Weights of a small contrastive image-text model: 20.1M parameters.
Rows from block 2 of the text encoder of a small contrastive image-text model, named by matrix and row number. Rows with one number belong to one neuron. Each number is 50 + 15 x the weight over its row's rms, rounded and kept within 0 to 99. All counts start at 0.
After each neuron's rows are labels from the 100 texts, of 14848, where the neuron reaches its highest value: "fires on" is the input token at the peak. Only what is clearly more common there than usual is listed. The data: scattered letters and digits in many colours. In brackets: how many of the 100.
# fc1: MLP up (text_encoder.blocks.2.mlp.fc1.weight, 1536x384), inputs 165-219
# fc2: MLP down (text_encoder.blocks.2.mlp.fc2.weight, 384x1536, transposed), outputs 165-219

fc1.378:50 39 44 49 54 50 76 49 57 38 40 51 52 42 55 70 48 28 51 50 16 47 35 42 37 40 63 53 50 52 50 47 50 90 77 74 62 38 50 25 52 49 85 50 43 42 50 48 66 56 45 41 50 51 61
fc2.378:51 57 54 52 46 35 45 62 34 42 58 64 49 50 70 54 49 52 54 53 31 45 42 57 45 46 43 48 48 49 34 21 24 22 48 55 42 50 79 32 26 47 49 55 55 54 41 52 39 52 66 45 69 50 47
fires on: "4" (29); "<end>" (27); "yellow" (20); "red" (12)

fc1.654:56 34 47 00 48 17 35 29 17 58 49 53 44 52 47 56 60 74 22 48 49 85 50 52 49 56 56 50 50 50 60 51 57 51 52 49 56 40 54 47 46 65 50 32 61 32 54 99 35 53 48 55 61 41 62
fc2.654:52 44 43 54 29 47 58 47 46 49 39 48 60 57 50 53 57 45 49 50 00 52 47 50 53 59 55 30 42 53 47 48 15 50 51 51 59 44 50 50 31 50 43 53 79 63 51 53 49 65 43 71 10 50 52
fires on: "green" (71); "teal" (27)

fc1.611:50 39 55 50 48 48 49 16 47 60 52 75 49 52 50 40 51 73 32 51 60 77 46 49 51 54 50 44 24 49 45 50 52 51 52 45 96 49 70 59 71 55 50 42 77 50 23 70 43 52 50 60 57 35 50
fc2.611:47 50 58 44 92 43 60 48 46 61 66 48 50 71 25 45 65 65 99 71 87 55 51 41 38 51 57 52 50 49 51 53 69 45 19 48 45 48 40 59 53 63 74 49 56 53 49 59 52 84 50 48 60 61 49
fires on: "y" (56)

fc1.30:53 50 48 57 91 33 45 46 49 50 99 99 50 48 51 66 52 49 30 11 49 12 53 44 50 23 57 23 54 52 53 67 42 67 66 51 31 46 32 50 33 47 52 50 71 51 49 43 51 51 49 62 54 50 49
fc2.30:50 50 60 64 57 35 49 55 50 50 49 45 55 51 27 52 33 46 53 51 54 38 43 97 50 53 47 52 57 50 49 46 50 49 48 00 58 58 55 50 49 44 40 27 46 51 46 50 04 66 50 51 48 71 51
fires on: "j" (85)

fc1.394:40 58 51 44 77 18 47 59 51 50 40 56 44 52 44 16 48 45 38 46 67 71 47 48 50 52 50 34 44 46 48 36 50 55 09 63 52 70 56 50 36 49 57 67 52 49 50 50 48 88 65 56 50 99 10
fc2.394:52 51 33 50 51 50 51 50 37 49 52 43 60 43 51 45 50 53 48 58 52 58 49 49 52 47 65 68 49 53 69 52 76 50 57 52 52 44 50 44 34 43 50 51 50 57 50 58 50 49 49 48 55 58 54
fires on: "blue" (64); "white" (15); "red" (9)

fc1.578:69 39 46 49 52 50 59 36 50 66 46 48 54 31 50 51 54 60 39 44 36 36 67 40 24 48 00 46 64 35 80 53 44 11 34 63 59 51 50 54 48 48 36 51 54 98 50 78 52 75 53 36 68 34 46
fc2.578:63 54 53 50 50 36 33 55 85 22 39 55 52 41 49 57 54 54 50 26 41 32 71 47 54 64 99 51 47 71 50 38 50 47 26 35 50 56 46 35 52 44 55 46 56 58 52 50 29 54 54 44 52 55 32
fires on: "x" (29)

fc1.672:59 50 59 44 47 29 49 42 34 43 59 99 48 59 99 30 49 50 47 38 79 61 38 50 60 39 46 49 56 23 60 45 49 56 43 43 37 61 49 48 40 51 49 89 69 21 50 59 50 55 42 45 28 68 29
fc2.672:64 51 33 51 51 59 53 50 44 70 60 53 49 35 51 48 50 57 49 69 00 36 47 50 49 65 58 50 50 52 48 51 13 45 31 50 54 51 48 73 70 53 62 52 50 56 78 50 48 46 56 62 50 49 50
fires on: "y" (92); "t" (8)

fc1.374:54 51 54 26 31 47 39 31 51 43 46 54 49 57 36 46 49 54 54 49 63 70 50 49 50 96 38 41 28 44 41 56 41 44 48 15 55 22 62 52 58 15 50 91 41 55 47 51 50 50 53 50 68 50 50
fc2.374:46 50 41 51 56 43 50 49 27 41 32 21 41 41 57 57 50 51 50 48 45 53 88 45 50 47 57 37 31 54 54 69 50 50 51 48 67 51 52 50 48 50 47 52 53 13 52 50 42 51 50 61 46 49 53
fires on: "purple" (58); "teal" (28); "blue" (12)

fc1.386:35 41 56 48 50 52 51 45 38 50 50 46 42 50 38 50 51 27 50 25 50 45 50 68 54 49 54 48 63 17 56 31 80 51 85 46 33 50 52 53 02 50 61 29 74 51 64 56 29 46 52 42 83 42 54
fc2.386:26 50 47 51 25 58 51 52 39 22 69 35 65 61 69 63 47 87 52 34 00 36 45 64 86 34 50 54 51 55 42 41 49 38 44 49 50 52 50 52 52 41 56 43 51 15 49 43 65 62 49 40 61 37 53
fires on: "<end>" (100)

fc1.659:56 53 78 41 06 47 50 85 53 48 82 51 48 45 24 50 48 41 59 50 24 38 52 47 53 51 34 73 52 33 50 49 49 50 61 45 53 52 55 44 50 51 52 51 60 25 50 56 39 50 53 52 49 45 46
fc2.659:51 51 50 57 49 45 62 50 44 60 44 48 47 70 94 52 38 56 51 37 53 58 51 48 48 75 53 22 69 55 84 52 35 53 41 54 55 48 44 54 81 47 50 32 48 54 39 50 43 71 62 56 41 51 59
fires on: "purple" (38); "green" (12)

fc1.588:47 77 39 72 48 51 38 49 49 57 62 50 59 16 54 64 46 54 42 54 52 65 39 41 46 62 50 49 61 51 63 33 53 50 47 51 50 49 99 56 45 52 49 35 58 57 49 57 92 35 48 52 38 19 54
fc2.588:56 35 59 51 50 50 74 45 62 33 40 39 52 33 27 49 63 95 50 51 99 53 33 51 74 51 60 50 50 50 15 63 40 42 27 50 53 49 45 35 47 56 51 57 47 52 35 50 51 41 66 53 45 55 61
fires on: "and" (100)

fc1.204:29 48 32 57 73 69 52 64 50 71 77 56 59 54 42 53 65 45 48 39 31 39 34 52 50 26 41 43 48 62 50 54 77 50 63 50 63 51 46 14 41 35 48 50 54 41 49 43 54 49 46 49 34 48 34
fc2.204:65 52 47 41 50 68 44 50 49 60 42 99 37 47 50 22 48 50 52 45 62 43 40 45 42 63 74 48 35 53 50 55 48 47 49 49 30 48 57 60 62 49 77 07 59 55 49 66 38 51 50 51 50 70 53
fires on: "4" (42); "purple" (15); "8" (11); "yellow" (11)

fc1.617:50 36 93 53 32 44 56 55 49 28 99 66 62 71 53 71 45 64 56 59 49 87 55 37 68 76 36 50 50 49 63 50 33 29 50 50 63 63 73 73 99 36 51 67 54 54 46 47 58 53 50 75 48 66 50
fc2.617:57 29 50 50 64 48 53 51 46 52 40 59 37 52 50 45 48 63 55 56 67 41 51 53 51 47 51 40 45 50 50 39 89 53 42 50 43 46 50 50 17 61 65 59 49 87 51 66 50 57 48 56 45 47 50
fires on: "x" (42); "teal" (31); "yellow" (14); "pink" (12)

fc1.726:32 54 99 53 71 23 46 49 50 47 74 49 92 56 76 50 55 56 44 55 99 51 48 53 41 67 35 40 50 45 41 51 59 45 51 50 88 69 51 56 56 60 62 43 61 92 50 66 50 60 50 53 44 57 55
fc2.726:76 63 46 52 48 50 34 30 47 40 61 40 51 37 59 49 64 74 51 53 30 49 47 20 46 34 55 29 33 61 19 53 42 62 20 44 43 50 65 72 61 52 58 31 51 05 89 55 37 41 52 53 53 64 41
fires on: "y" (100)

fc1.383:49 35 51 46 53 50 00 55 39 99 49 50 46 70 28 49 42 48 51 79 49 63 70 76 61 49 47 33 51 66 49 31 50 58 50 23 51 49 63 52 35 51 38 48 66 76 55 51 57 29 85 57 45 39 63
fc2.383:49 56 33 50 50 24 52 55 97 50 45 23 67 46 41 51 54 61 66 54 56 62 53 16 57 53 49 43 37 49 63 51 55 46 32 29 42 48 51 84 64 60 24 83 34 48 56 53 48 44 42 43 34 51 50
fires on: "7" (65); "2" (27)

fc1.647:23 03 67 61 23 45 75 50 38 69 75 35 51 49 79 49 47 51 46 50 46 56 49 72 48 47 48 50 49 49 51 50 30 36 92 45 71 64 82 57 49 34 66 51 41 50 54 49 48 43 49 50 46 59 47
fc2.647:42 40 55 35 36 48 39 37 49 71 53 88 50 80 49 27 51 33 49 41 77 59 51 30 40 55 59 49 53 50 49 54 44 48 51 53 51 00 49 48 72 40 63 68 61 60 37 00 45 86 50 47 15 34 53
fires on: "3" (89)

fc1.567:56 37 81 58 00 47 49 45 48 41 64 51 50 11 41 46 42 50 49 50 45 77 59 42 52 54 56 59 37 48 59 76 47 67 53 50 77 35 18 52 32 51 52 62 70 46 48 56 23 55 50 47 49 42 24
fc2.567:56 45 57 49 46 36 57 45 59 43 45 50 50 29 55 54 52 39 51 26 01 54 53 48 58 45 44 54 59 50 17 72 62 49 49 67 52 36 66 50 46 86 37 46 49 00 23 32 51 53 51 42 47 53 23
fires on: "blue" (35); "red" (32); "white" (16)

fc1.31:31 50 50 32 32 48 62 45 55 46 53 51 46 65 39 51 49 62 51 58 36 46 50 51 43 53 28 43 47 65 50 46 50 50 33 44 66 91 51 66 64 43 49 47 25 56 59 41 51 67 50 46 58 44 50
fc2.31:34 49 47 47 48 48 51 66 60 42 51 49 52 49 53 36 40 46 41 54 99 41 46 60 46 23 49 61 54 72 62 37 94 60 61 48 53 49 49 02 46 47 86 79 44 36 45 33 49 50 63 48 52 50 45
fires on: "yellow" (8)

fc1.753:48 57 60 83 64 20 52 48 49 42 94 54 50 65 51 49 53 50 50 71 47 58 52 39 52 97 50 51 53 55 56 51 50 50 51 49 96 52 50 52 49 51 50 49 53 45 48 50 52 27 65 62 54 47 16
fc2.753:52 48 50 17 50 47 64 50 46 55 50 52 49 62 34 36 46 50 53 44 47 59 22 52 13 49 55 51 42 50 54 49 45 50 50 63 51 49 54 49 24 48 51 61 60 68 57 70 65 52 41 52 49 53 57
fires on: "blue" (19); "yellow" (18); "pink" (17); "green" (17)

fc1.512:47 88 74 48 47 66 34 40 28 46 52 50 71 52 08 50 54 51 64 29 54 51 47 43 42 50 23 52 38 57 38 66 66 71 45 07 47 50 42 50 46 62 48 61 74 52 44 56 41 61 67 72 57 81 40
fc2.512:53 43 48 49 60 94 08 49 45 50 47 50 77 59 46 53 37 41 46 51 00 43 56 28 50 51 58 55 37 59 48 50 28 44 63 55 11 49 54 71 57 37 62 17 50 70 45 48 53 62 51 51 45 51 47
fires on: "," (100)

fc1.39:49 58 57 71 55 23 48 51 53 62 51 56 36 53 56 49 48 55 55 68 50 52 49 27 50 51 00 48 53 44 62 17 21 52 80 46 99 56 27 63 83 20 40 52 48 34 40 66 61 61 52 51 45 33 50
fc2.39:66 47 72 50 54 18 50 32 66 50 46 28 43 59 67 49 50 40 51 63 51 51 45 44 65 53 59 50 52 57 47 42 50 52 41 34 38 51 51 68 59 49 24 29 53 99 17 57 22 60 46 52 26 51 56
fires on: "j" (97)

fc1.328:57 37 53 40 42 51 54 41 77 42 50 74 72 69 69 86 50 50 35 24 48 50 51 49 57 50 41 71 44 38 41 35 50 71 51 60 19 51 35 50 50 24 51 48 58 42 54 49 50 99 61 49 50 52 54
fc2.328:76 47 63 49 38 63 41 25 40 46 31 47 44 45 35 55 38 51 55 61 63 51 49 48 46 63 44 48 49 36 53 75 34 50 49 51 54 60 35 46 50 50 52 49 52 47 36 59 39 44 56 35 50 76 51
fires on: "green" (54); "y" (18); "t" (14); "l" (7)

fc1.509:51 32 46 56 67 50 52 76 53 50 42 46 49 44 50 48 30 40 46 44 50 52 74 41 50 43 42 48 62 67 66 49 44 85 66 51 50 51 23 50 58 42 42 48 75 55 50 61 71 57 51 41 61 61 61
fc2.509:91 50 24 61 55 26 56 57 41 51 60 27 40 47 43 57 66 42 50 68 61 53 26 82 53 43 49 80 29 50 50 50 60 42 39 45 62 41 47 99 37 77 50 30 43 68 53 62 37 09 43 46 40 56 31
fires on: "y" (78); "v" (15)

fc1.365:51 50 69 43 48 49 56 28 45 50 39 57 50 51 52 50 51 50 48 49 78 52 45 49 52 47 18 43 55 63 52 53 25 51 30 12 54 56 55 50 69 32 50 50 65 64 44 65 53 52 42 27 50 31 46
fc2.365:46 79 53 49 38 48 34 52 55 52 63 23 80 33 39 49 49 57 49 53 54 42 55 47 38 47 27 42 50 60 41 48 93 51 89 38 28 54 47 46 27 55 50 45 55 34 77 39 31 24 73 58 50 53 44
fires on: "x" (94)

fc1.132:50 23 50 50 22 46 60 56 39 54 50 44 52 65 50 39 73 50 51 64 52 56 74 46 53 51 50 54 38 57 49 51 32 51 43 68 64 50 43 67 45 47 33 48 52 99 57 62 30 62 57 47 54 50 55
fc2.132:65 49 49 42 37 23 89 46 36 41 37 56 62 33 75 37 70 34 32 68 43 60 54 64 27 41 47 78 46 47 69 48 99 63 57 54 56 51 44 64 78 53 48 45 40 50 61 40 36 58 49 50 47 58 39
fires on: "<end>" (100)

fc1.103:36 11 49 27 47 14 50 76 50 50 54 49 53 82 51 50 52 50 52 40 44 99 25 38 56 68 45 39 11 87 55 50 46 20 39 54 51 00 54 48 43 50 43 68 45 55 54 39 58 43 47 60 53 59 45
fc2.103:50 55 37 51 59 49 30 53 26 50 49 49 39 52 29 38 64 50 53 46 09 51 49 52 47 45 41 66 51 51 65 51 50 48 55 45 32 53 47 50 60 53 66 71 52 67 62 46 39 99 52 47 54 61 43
fires on: "v" (87); "p" (11)

fc1.15:50 50 57 75 59 47 50 47 45 51 48 62 51 50 62 60 45 49 52 02 50 19 21 53 66 61 41 53 55 27 60 49 64 99 84 50 56 52 44 60 39 18 73 54 54 45 47 50 65 16 69 49 23 64 50
fc2.15:68 40 48 50 50 54 50 38 47 60 21 41 55 43 60 63 47 50 52 71 46 29 44 52 65 39 43 80 65 50 47 55 44 50 50 54 52 33 83 55 80 47 69 56 70 77 43 58 48 60 00 49 49 49 55
fires on: "4" (47); "<end>" (39)

fc1.666:49 60 52 49 32 43 58 73 52 49 30 55 29 45 74 36 51 40 53 61 45 41 50 59 62 96 50 59 44 65 38 50 55 90 96 14 50 50 50 70 50 31 49 44 44 53 50 74 59 45 49 59 52 49 50
fc2.666:50 51 92 50 75 47 56 49 74 56 52 56 37 99 36 36 50 61 44 50 47 66 37 47 21 48 56 45 79 57 67 60 22 67 39 31 50 52 46 57 64 57 52 50 58 64 45 50 16 37 49 47 60 37 42
fires on: "j" (48); "y" (28); "1" (8); "l" (7)

fc1.534:51 29 41 48 20 25 86 49 52 47 65 76 58 52 45 71 46 53 29 99 47 42 34 51 40 48 26 57 37 47 49 56 33 50 65 50 50 72 82 52 67 49 60 96 50 50 48 54 34 50 49 50 40 49 51
fc2.534:23 56 60 52 50 54 38 51 49 45 48 18 46 48 52 52 50 56 49 30 45 50 52 38 46 48 49 54 47 50 52 50 89 55 25 41 45 02 54 40 06 45 61 38 61 36 83 39 41 50 50 54 64 51 51
fires on: "x" (100)

fc1.526:45 41 54 43 37 48 82 48 47 61 36 48 60 55 50 41 49 50 54 49 52 99 50 37 48 63 50 52 47 52 80 50 55 52 16 52 53 57 37 50 50 63 49 58 54 53 38 76 46 54 54 51 09 43 47
fc2.526:22 50 62 37 16 25 45 56 40 50 34 40 33 40 56 47 53 56 42 50 50 75 50 49 56 67 48 50 59 44 71 47 70 50 95 59 41 50 60 41 32 51 46 57 44 59 46 35 54 52 71 00 41 68 48
fires on: "v" (33); "l" (26); "z" (18); "p" (11)

fc1.334:50 33 63 38 26 70 78 41 61 50 38 42 38 23 50 71 51 60 42 43 49 75 48 07 41 65 50 46 55 58 44 48 52 46 52 54 50 52 84 48 61 41 04 35 50 30 49 49 74 80 40 55 59 46 39
fc2.334:47 59 69 61 84 47 40 37 54 34 65 44 50 50 23 62 43 43 46 45 44 49 64 42 48 51 49 49 15 50 37 41 34 58 48 00 54 78 51 45 57 38 47 03 57 48 26 54 00 58 64 18 51 12 49
fires on: "and" (69)

fc1.362:48 63 52 51 26 17 49 37 53 53 50 61 46 49 51 23 51 55 59 67 42 48 38 39 21 90 33 63 51 42 59 50 40 39 42 40 75 63 81 38 59 30 40 26 66 38 50 74 28 50 52 59 63 58 50
fc2.362:52 44 53 56 54 46 18 45 52 65 67 67 54 47 53 44 62 51 56 33 99 55 65 43 49 56 54 51 46 50 48 50 57 50 38 56 48 46 49 45 45 51 50 46 54 56 49 49 93 66 49 50 48 45 56
fires on: "yellow" (29); "green" (21); "blue" (19); "red" (9)

fc1.531:42 32 49 46 62 49 62 49 74 46 55 50 00 46 46 51 45 76 55 33 25 45 50 53 44 11 73 50 23 53 43 50 48 54 50 48 59 51 59 37 36 88 44 51 41 50 45 56 44 50 00 50 47 79 49
fc2.531:51 49 55 27 42 73 64 40 50 40 51 55 43 47 60 52 53 41 54 49 44 40 38 67 54 62 50 49 65 50 44 64 72 52 65 45 53 50 41 70 73 52 51 99 45 84 75 52 46 48 51 57 36 37 50
fires on: "4" (57); "v" (23)

fc1.632:47 61 58 50 50 14 33 60 52 49 49 83 43 49 45 34 49 48 50 43 48 65 45 47 48 57 47 51 52 39 43 46 48 42 55 42 33 65 61 52 55 16 46 51 48 49 52 48 42 51 61 58 58 60 40
fc2.632:49 49 49 50 49 54 48 53 46 43 57 50 50 49 53 29 51 47 54 41 55 54 44 50 50 50 58 50 44 48 58 49 51 52 53 43 52 47 49 50 47 49 51 49 47 48 49 48 46 50 49 47 51 44 57
fires on: "yellow" (75); "teal" (9)

fc1.311:51 54 60 48 41 43 40 44 66 21 56 59 44 62 43 23 43 34 41 62 45 56 62 72 57 49 22 50 50 50 47 49 42 36 55 30 53 51 43 64 57 29 48 83 53 51 49 31 58 29 72 66 65 61 11
fc2.311:47 50 49 66 46 44 51 55 48 41 60 39 51 43 60 38 50 51 51 46 49 53 49 51 54 50 97 50 46 62 55 50 99 50 59 40 54 44 53 50 34 45 50 52 45 38 47 49 48 50 49 49 47 53 50
fires on: "yellow" (93)

fc1.146:54 18 48 52 35 50 53 36 49 18 49 59 50 44 52 57 53 15 51 45 44 50 51 33 50 34 52 43 50 46 58 41 67 50 47 54 56 77 24 48 32 47 52 43 56 50 39 54 78 49 32 50 46 57 47
fc2.146:64 32 57 50 60 55 40 61 49 52 68 62 64 51 45 31 53 57 50 49 99 41 51 51 63 64 47 65 39 48 51 43 44 27 58 67 40 40 54 62 43 46 59 58 73 53 17 45 42 53 49 49 47 50 51
fires on: "4" (62); "2" (27); "3" (11)

fc1.712:43 50 61 48 43 19 38 08 52 49 40 40 61 51 60 50 24 87 24 11 58 46 48 37 50 76 49 46 56 39 52 26 42 78 85 53 64 52 49 52 68 57 51 53 99 09 38 95 59 62 55 30 51 37 38
fc2.712:54 49 55 50 36 47 78 46 50 80 41 49 56 30 46 62 34 70 50 50 90 48 39 45 60 56 52 62 48 49 35 52 95 49 48 70 48 51 46 50 67 54 73 78 30 68 36 51 56 40 50 45 44 65 49
fires on: "7" (64); "1" (20); "i" (9); "t" (7)

fc1.573:49 50 75 48 75 68 55 17 51 88 41 38 47 53 48 34 50 29 47 29 38 72 49 75 50 46 50 71 58 36 48 52 49 51 29 54 57 56 71 41 58 35 47 55 47 54 51 50 56 29 69 28 47 51 49
fc2.573:10 54 48 50 27 58 44 60 46 78 25 50 49 58 64 41 16 50 52 48 75 51 50 52 40 26 55 49 39 49 36 50 42 50 42 49 38 52 52 31 48 36 58 00 50 80 62 50 52 45 49 45 53 45 43
fires on: "x" (94)

fc1.292:32 51 57 75 57 31 44 50 49 43 60 71 47 91 55 70 51 74 36 64 48 55 53 49 56 72 52 46 47 27 63 73 52 81 45 64 53 69 18 71 54 54 68 50 47 42 43 48 47 50 51 45 48 07 51
fc2.292:51 63 62 49 56 41 42 48 53 42 36 41 50 00 43 45 57 42 44 46 44 31 43 56 52 60 43 50 47 49 45 50 89 37 49 46 45 51 46 24 23 55 63 46 51 36 62 50 51 54 50 43 52 72 52
fires on: "x" (97)

fc1.524:32 54 52 44 44 29 52 47 82 50 50 78 54 55 49 38 50 49 68 55 51 49 35 03 44 56 32 28 53 35 42 52 60 50 48 99 40 50 50 86 55 50 55 66 50 43 38 51 49 75 49 52 55 44 36
fc2.524:23 52 50 50 64 48 36 54 46 53 40 57 57 46 45 69 50 46 31 79 98 48 52 58 56 50 49 42 49 62 49 53 53 53 50 47 51 50 50 47 46 47 24 51 50 48 30 49 17 55 50 35 53 18 50
fires on: "blue" (9)

fc1.636:47 50 52 49 38 24 57 47 51 78 55 77 58 54 49 88 43 90 44 51 63 55 66 39 50 55 72 41 53 46 50 47 32 16 38 54 52 51 75 23 42 47 68 34 15 62 57 46 44 52 50 48 87 52 51
fc2.636:51 43 53 50 47 49 59 47 58 33 45 58 49 63 53 45 33 50 47 54 58 21 48 72 58 09 39 50 43 55 42 51 41 68 57 50 56 62 35 35 52 38 16 48 51 49 62 53 86 48 56 50 33 53 47
fires on: "<end>" (100)

fc1.384:52 50 75 54 38 14 64 52 49 50 55 57 46 41 50 52 59 46 56 61 50 49 47 31 49 61 49 43 44 44 39 49 61 50 55 50 64 52 50 50 65 50 44 55 29 39 51 00 31 56 49 37 56 50 57
fc2.384:24 52 69 22 80 50 00 52 41 44 57 50 58 39 11 22 00 51 47 43 59 48 53 64 32 50 52 57 34 50 56 52 49 58 42 81 78 61 42 53 21 36 46 55 52 44 48 43 51 36 47 24 39 46 50
fires on: "yellow" (30); "blue" (23); "white" (20); "red" (17)

fc1.618:10 45 49 44 60 55 57 37 46 57 69 45 29 58 66 33 52 53 55 52 63 51 50 59 46 44 47 75 71 59 76 62 50 75 61 21 55 55 74 38 21 26 63 49 55 49 36 43 50 48 48 51 50 43 51
fc2.618:50 46 52 49 49 81 53 54 54 49 69 49 30 78 43 61 48 55 54 56 03 45 46 50 47 31 48 54 65 51 51 65 52 39 49 99 56 51 47 54 53 52 49 74 52 51 00 19 49 39 12 65 46 10 64
fires on: "<end>" (100)

fc1.657:47 53 54 45 48 53 42 48 53 50 37 50 71 45 48 51 51 79 76 58 43 78 64 55 47 40 51 11 46 50 50 50 50 52 45 43 50 65 56 53 67 36 49 55 44 67 56 78 63 50 51 38 60 44 58
fc2.657:70 49 44 49 44 47 31 49 54 55 62 08 46 89 50 49 40 56 59 72 99 54 50 57 53 48 59 49 51 30 48 14 52 56 38 73 34 50 49 50 39 52 47 37 42 55 54 50 44 35 51 59 50 28 47
fires on: "," (100)

fc1.630:50 52 53 49 27 45 99 43 68 54 47 36 59 43 49 47 49 62 47 51 63 45 46 44 51 42 47 46 87 50 43 51 48 50 61 50 52 26 50 52 50 50 50 51 49 16 50 52 63 64 55 49 50 37 41
fc2.630:40 51 59 50 41 10 40 48 49 56 43 45 59 44 27 65 48 60 54 38 63 55 48 48 82 46 49 37 45 50 23 51 69 57 53 51 49 47 48 40 39 51 40 48 37 40 47 38 52 49 57 39 55 50 48
fires on: "blue" (69); "orange" (21)

fc1.70:61 48 57 40 64 42 59 50 33 49 64 50 35 59 47 45 99 21 49 49 29 74 88 50 49 40 74 47 63 29 48 29 50 43 50 50 50 51 50 54 51 43 29 12 45 79 55 58 47 30 51 50 61 51 51
fc2.70:57 47 56 46 42 45 46 48 64 23 48 18 66 33 55 55 43 62 50 51 49 55 54 51 52 44 49 51 29 60 64 38 42 54 64 47 49 50 47 94 22 57 35 54 51 48 48 49 51 56 59 53 43 47 51
fires on: "<end>" (99)

fc1.126:50 29 54 50 06 42 50 15 55 49 47 56 47 58 23 09 50 43 46 51 50 96 48 64 48 50 49 64 50 50 50 77 64 40 61 54 49 80 67 54 42 41 50 69 65 37 42 38 45 56 49 44 50 53 26
fc2.126:40 50 57 52 38 46 53 49 50 44 53 44 43 46 74 51 48 50 45 49 32 57 51 50 97 44 50 48 48 51 50 50 49 51 54 84 52 48 52 40 47 96 49 43 45 61 52 40 49 48 47 48 46 50 68
fires on: "blue" (32); "yellow" (20); "green" (12)

fc1.507:52 11 68 46 51 47 54 27 47 64 48 72 51 51 48 50 64 32 47 48 46 68 92 54 50 48 46 67 50 48 50 57 25 36 39 43 62 55 62 51 50 45 47 49 37 94 50 58 36 16 64 43 48 17 49
fc2.507:45 50 72 50 48 59 42 52 39 53 19 33 49 44 40 56 56 76 50 50 57 40 60 41 37 55 44 43 54 42 47 52 95 41 79 50 39 64 54 25 23 48 73 69 68 41 43 38 50 46 57 70 58 53 42
fires on: "x" (100)

fc1.562:48 15 45 44 02 51 29 63 50 49 90 51 46 51 49 53 24 47 43 42 55 91 50 51 50 34 54 56 50 54 42 36 58 65 62 50 62 59 49 51 57 51 56 50 50 51 80 46 47 46 49 24 56 48 56
fc2.562:39 43 05 51 36 28 58 63 46 51 52 65 49 59 47 47 45 42 49 53 52 49 42 55 54 50 51 43 48 54 65 58 60 49 49 57 42 49 53 53 39 50 48 49 31 51 16 50 48 44 57 35 34 45 50
fires on: "4" (66); "<end>" (34)

fc1.692:62 51 54 47 01 36 47 55 57 50 12 45 50 49 51 50 39 65 49 55 51 58 48 49 51 86 43 47 53 48 60 57 47 49 61 50 51 71 80 43 61 71 49 52 47 80 53 53 55 23 53 48 54 46 50
fc2.692:50 50 62 50 99 51 55 51 39 52 60 58 43 46 66 53 49 45 57 37 46 75 40 43 52 37 59 49 52 48 51 54 56 47 46 61 23 49 42 44 49 46 49 62 51 22 33 26 29 00 44 50 48 49 51
fires on: "purple" (39); "red" (17); "pink" (16)

fc1.690:50 54 79 51 70 18 56 50 52 50 57 81 60 65 62 70 39 74 45 40 54 50 50 40 51 76 28 48 26 46 50 13 49 51 59 52 64 71 55 64 54 50 22 35 42 28 48 50 38 52 43 66 50 50 09
fc2.690:82 48 68 49 17 55 44 69 66 50 72 34 23 68 44 17 50 50 52 57 24 67 53 49 54 57 47 64 50 50 44 50 51 48 47 48 49 40 45 55 67 49 57 45 62 57 55 65 47 49 46 41 52 52 53
fires on: "j" (12); "0" (8)

fc1.506:35 50 52 45 50 60 51 34 67 49 51 54 51 99 26 29 54 63 50 49 50 51 50 31 42 50 50 54 54 78 60 48 63 44 22 50 47 78 51 51 85 30 40 76 50 22 32 55 50 99 71 48 50 58 39
fc2.506:45 56 48 47 44 40 49 48 49 47 51 48 41 40 70 52 50 56 50 55 99 58 45 80 39 35 57 47 21 49 53 52 00 55 64 43 50 47 42 72 49 52 49 24 50 68 46 30 48 00 38 48 50 61 54
fires on: "blue" (14)